config = dict(
    color_jitter=0.1,
    targets=['largest'],
    norm_position='pre',
    mlp_ratio=2,
    loss='cross_entropy',
    init='torch_default',
    muon_scale='match_rms_adamw',
    learning_rate=0.0017,
    momentum=0.95,
    orthogonalizer='polar_express',
    epochs=41.0,
    lr_schedule='cosine',
    weight_decay=0.1,
    adamw_weight_decay_other_params=0.05,
)
Rows from block 5, named by matrix and row number. Each number is 128 + 24 x the weight over the matrix's rms, rounded and kept within 0 to 255. All counts start at 0. Numbers have three digits each.
# fc2: token-mixing MLP down (model.blocks.5.mixer.f.fc2.weight, 144x192), inputs 144-167
fc2.0:133108136123138122126130145094122113154096128139089130159123097136150133
fc2.1:185129117122110126103141180152167168079119107118128068135133156136129116
fc2.2:114140163171126140129173159104104114114126131088125156147138118126160153
fc2.3:093130131125127124118139076120135121134093106101148152118103101122100143
fc2.4:132133127114118157143156155139103162101116132170167106129166159144099126
fc2.5:123122112146155125119152123123168118117135160113111119118124141143136145
fc2.6:128126114178157090151094129106107103120173154114107107123131111104120137
fc2.7:147155124183097137153110163149133124127133166110088135177134091109179148
fc2.8:170151056132096112152123150208121090130118101166141161122124130109091116
fc2.9:109156052162139126143127103147136133149136095136150127133102159128155110
fc2.10:121119122141118122174138092117135145091138135124168096118157115141177105
fc2.11:084135162136119157129151137154110135109098158105151083125178172097097135
fc2.12:092135095112135183135132083119164169134120134119142177137144154131193125
fc2.13:107129166189097100101139118102138140142169146123129127118116150115171094
fc2.14:161137108136134129148151133127145136136114157086146131150144144110144142
fc2.15:121134103119122081126164115131133114183128118103120101109147117130115163
fc2.16:119136104127095112124121118123096095117152158139091125125136136090107114
fc2.17:119127087150115111162150108118117146172143139102106145142130142155161134
fc2.18:133159105135113112143111107101109127105127134098147131115129113092111139
fc2.19:139174111136111113144139172120148060121132109134117157101112115148166116
fc2.20:163161104147109107139133119126115076118090135153150162175173160119147135
fc2.21:123146150156114124111119143141109096097140138115136134171140136152112130
fc2.22:114126134181081149125126115112079121083108148078112110170092112105129114
fc2.23:150144096170101104119121134125125146111142139111090100135117136159112141
fc2.24:152159110142142117163071097123119134167100177122094150192152154155077122
fc2.25:077178173113127122111104112099109103138167121144137125119136103151133151
fc2.26:159145137166103109150113094161131084112127123049164113108170141176121133
fc2.27:122168137171138122205126131127144110129116139112139124105142124077158125
fc2.28:138090144174146117163117133153114081087094181149070096066063177151091112
fc2.29:131146132135132147158121105123160160112111100145118142104127152141169126
fc2.30:106148110151109125175182142103142141152124142111094136090117120095149094
fc2.31:109146146132114137145145094127156120136114117095141138108139123138136093
fc2.32:103127143139119095147112158076135091114139166089157116148091122140119119
fc2.33:123099123121124147140093131127137132156122174157134125171120118160110133
fc2.34:171177117132141127120182139076142118102172126131143148113148150126147114
fc2.35:159131137112140129148142140156128134108140132107146141138126116158147121
fc2.36:130137142170086137129137124130127129172129151125103109116160139086155151
fc2.37:114120154125134150118117137133126110116128098103158106136119142106171099
fc2.38:160091106143144135149134134121134130151164131116104151150134096131125112
fc2.39:121130126087191094145123109109152133137089134117113162152111076149136162
fc2.40:135162101151133116139124155147132128116107112095152114122105110131125110
fc2.41:108142121128135142096172168138138088142113149145116105161175158153108159
fc2.42:115139077162140077107150136108152098158094142146123119134113079128126151
fc2.43:084163119170131117132126117105109118148141115139100137131148160099138141
fc2.44:173083146142082156140126122095143088149097129145153127102132126116113095
fc2.45:163100135122142117134153137121126166131129125165144122138162112153108111
fc2.46:108146097164112136164111093091122134131105155103122132119119127098142141
fc2.47:094120138105142153141136143157110161141143131153110132141166096116159121
fc2.48:166138131145128132120107094104110107079142156118115161150134114071139129
fc2.49:117109140131117138128156126111143128151126095087134130130107142108127127
fc2.50:099124170110166130128112153157142137165098134156131139144165142141159083
fc2.51:124118190152134145160086131181102161132130099110138164092127114121160126
fc2.52:182169150165095144175123140162126065124093136148106110138155113105113156
fc2.53:108107148122092125129140108176144136159113104153128122108120102131147134
fc2.54:187137120188122117133180085081093111142118166103095154106130158120129099
fc2.55:122128121109152130147117135118162127105124130092131122123124113146158130
fc2.56:132113089158063108143127168097152112083130126110117143153148130105153144
fc2.57:174123113148063098107119090150126132125109168162119122120162156060110153
fc2.58:170132106135131135099142110083113113157134118104150138143173129128153143
fc2.59:151131163120146158124129103130139162111121128107115137132133118095147124
fc2.60:148118165129110155146113121106099118143089117099092124105143129144111103
fc2.61:118069114136115158127157145100168126122160086102147095151089142135087140
fc2.62:060144111137089153114147103111137128108132134109110139157124143131139100
fc2.63:108103129154105188122133147133180103139172139173134074153128161076156130
fc2.64:132108156124139105117172113137125125092121100095082159154133156120145110
fc2.65:112164127133093128130161115136149100147149125115131135103144093099151129
fc2.66:141115126155117126130105153148113083115108139104118147120153151106098138
fc2.67:126145117137129141140110146109158104086148150109111150110112138127106121
fc2.68:141125115147086157119095173115145131132117141110156148138157148121094084
fc2.69:128170124174109105144104137138066127136108191110123078184095110126081109
fc2.70:106131115112128150137089130087166179168178117114111149127128153125146151
fc2.71:135135113147115127138109139070150098118173077148141112134127169167123118
fc2.72:107104144174135126142121121146138106084098130125113123147132109118142116
fc2.73:101114117130127140149120126135126094149119080117137118143156116111146118
fc2.74:107094145144114109133117147156114109135123113176116099126099086145148102
fc2.75:110122112171138122126096041128121081133121146086154127151133126119153143
fc2.76:118131140166089122145119155106095102140107139139095094149155162122159156
fc2.77:141137094110139081123062130097166084123130104121103176174135095120133155
fc2.78:170154156172116135119084124122150153067154124113106092145124158147082099
fc2.79:143122140132163129132135140063149167116138132163114169132131165187162146
fc2.80:201116118196142143144104106143143107086151113147124125133098147153126100
fc2.81:120142113099130059138118096135122145144108136114147129116118121101124145
fc2.82:105147138124169147124133106084147152118102179105141144102162119099109121
fc2.83:109200096158099146148144165119181115113134136109134133098107123128100105
fc2.84:091140147146122159164109151105120129176104117163158111101110132125116139
fc2.85:125142111156103120113126134116161117152109146151103140132133106117143123
fc2.86:137130127139127105109104095147087136097115117092095116138119136123163132
fc2.87:156182134148120097126153103109074169147139136075128125135154140112134127
fc2.88:094129140109113107125137100128149142112132087097130129110141150123160126
fc2.89:118176129148140127127119127103132140123136141122144109098122089145160119
fc2.90:129112153147088118142136148109130133122130089101131130099144137127152132
fc2.91:108145115137160130099142109127114136144098126058129143146127126103137124
fc2.92:125137151129105110106116097094119140119114080114126187145132138135132152
fc2.93:118150125155130118111148136112141112070128060123148137124141098125141100
fc2.94:130146150134120137154158133150142117145156156101117158147143158114082099
fc2.95:146153098163103148149131132172113134156117137142120096129148151123173151
fc2.96:182097105139096120125121120141114157133098112118162118131133097172157110
fc2.97:143117116100150128138113099120110131170150105134108137153136119136126127
fc2.98:184136133129073119170162115113097131135114135141139062057085068132171104
fc2.99:115158137149143128120124148124156121095167180085127145127138163137092114
fc2.100:098145089171128179099136077103070116099170129164104072115115074110174139
fc2.101:114129125189089113182105148082180102145157138137121090138129161074167120
fc2.102:130144128128142145169109139161132156146132116146132123125141134118138140
fc2.103:165086107116087136147122148142086110152093167119113134171097078135193117
fc2.104:137156143138097136165115146133145106162137102130104086124138118153107146
fc2.105:197110118178133117147157192166090159140088153149106133145141123104168141
fc2.106:138127131134131133151135101155119090099128163113160116132123150104138108
fc2.107:109137100106135131125129147158105149142132127105160148113125162107077099
fc2.108:135120139143133142098139110118162135113141057128112156097147094124171119
fc2.109:110118140104126120122147147095146106116105100102114135142107118138148150
fc2.110:139067148137144143098121151134142129130125086127124139107133120145099160
fc2.111:151165144124151082179128151120079116190142145148103075139151101150130110
fc2.112:111134122148142130124118135106135111155135128124112147077137142092145138
fc2.113:114151138196095113157131114096116126176136166080134077135169147134111134
fc2.114:113132109127138120125128115153125119148129112118142126123141138116108107
fc2.115:135170138141078121129125136144109116144131160091082081120211106074129153
fc2.116:145159089141111136143131130094091137132115143135129125138132120130141120
fc2.117:209115099132137095136153113111120146130151141100078122123126132113114103
fc2.118:143086143084124150137181110138146144148133129141145123102177125130136135
fc2.119:127117140137139108126135073127144119150152132099117116094120123124157144
fc2.120:124177099126159154108109147101156126141128170145108164151094098159153119
fc2.121:147121112138151111167140118104151123165124127159151108134119150124115111
fc2.122:128168131171110132160126109111114141138151115165094105092119125130140128
fc2.123:097131120156118151142107127119167084114168170118101139155152116101126106
fc2.124:127107082161113136161125103054161138149119164125114076113142099148188114
fc2.125:102124156104112152150122126089115104101103141140133124134080107110137147
fc2.126:180107140140110092137118108167148118151147150081181156158129144167151117
fc2.127:086144129144087125155090161124131132138113132144101126144095142118153097
fc2.128:177130137154118125173129122138085092139131101114096116145096149110108141
fc2.129:156101108165083126139130129118131124156122107118135144137121159098094111
fc2.130:106154166166085128131143153146098105119090114070119126083108165070123117
fc2.131:136124126177115155106113147121075141095095142079142087145125132085126067
fc2.132:144103114148088138134117139087189093138083163165137127168159125138071140
fc2.133:120125143187127117147131114091134081108136170153132105126125134110133109
fc2.134:121149120145192130166071116124126093123073136143142068156106122111083078
fc2.135:149166082121060114105106106129137104125117130155131109097104117101189111
fc2.136:118122145129150141134150121140109102118117100143116134101139120119153150
fc2.137:086164131140150122129178120102148126159139130133115127106120119091163139
fc2.138:108109105074140133113068171141166147140127121134137132149127135144140151
fc2.139:117142132185071124148125112204122128114135166089181119154138165145146135
fc2.140:126095120177160111142131085146093137092110138141125089112175136103131100
fc2.141:099101108161091146120149136131134119135110160153113125114145125120145126
fc2.142:161129147164117132135109135090087099138103108168140110137143096105145163
fc2.143:137148110129087151146116136131130159130067145096154113096137151130126136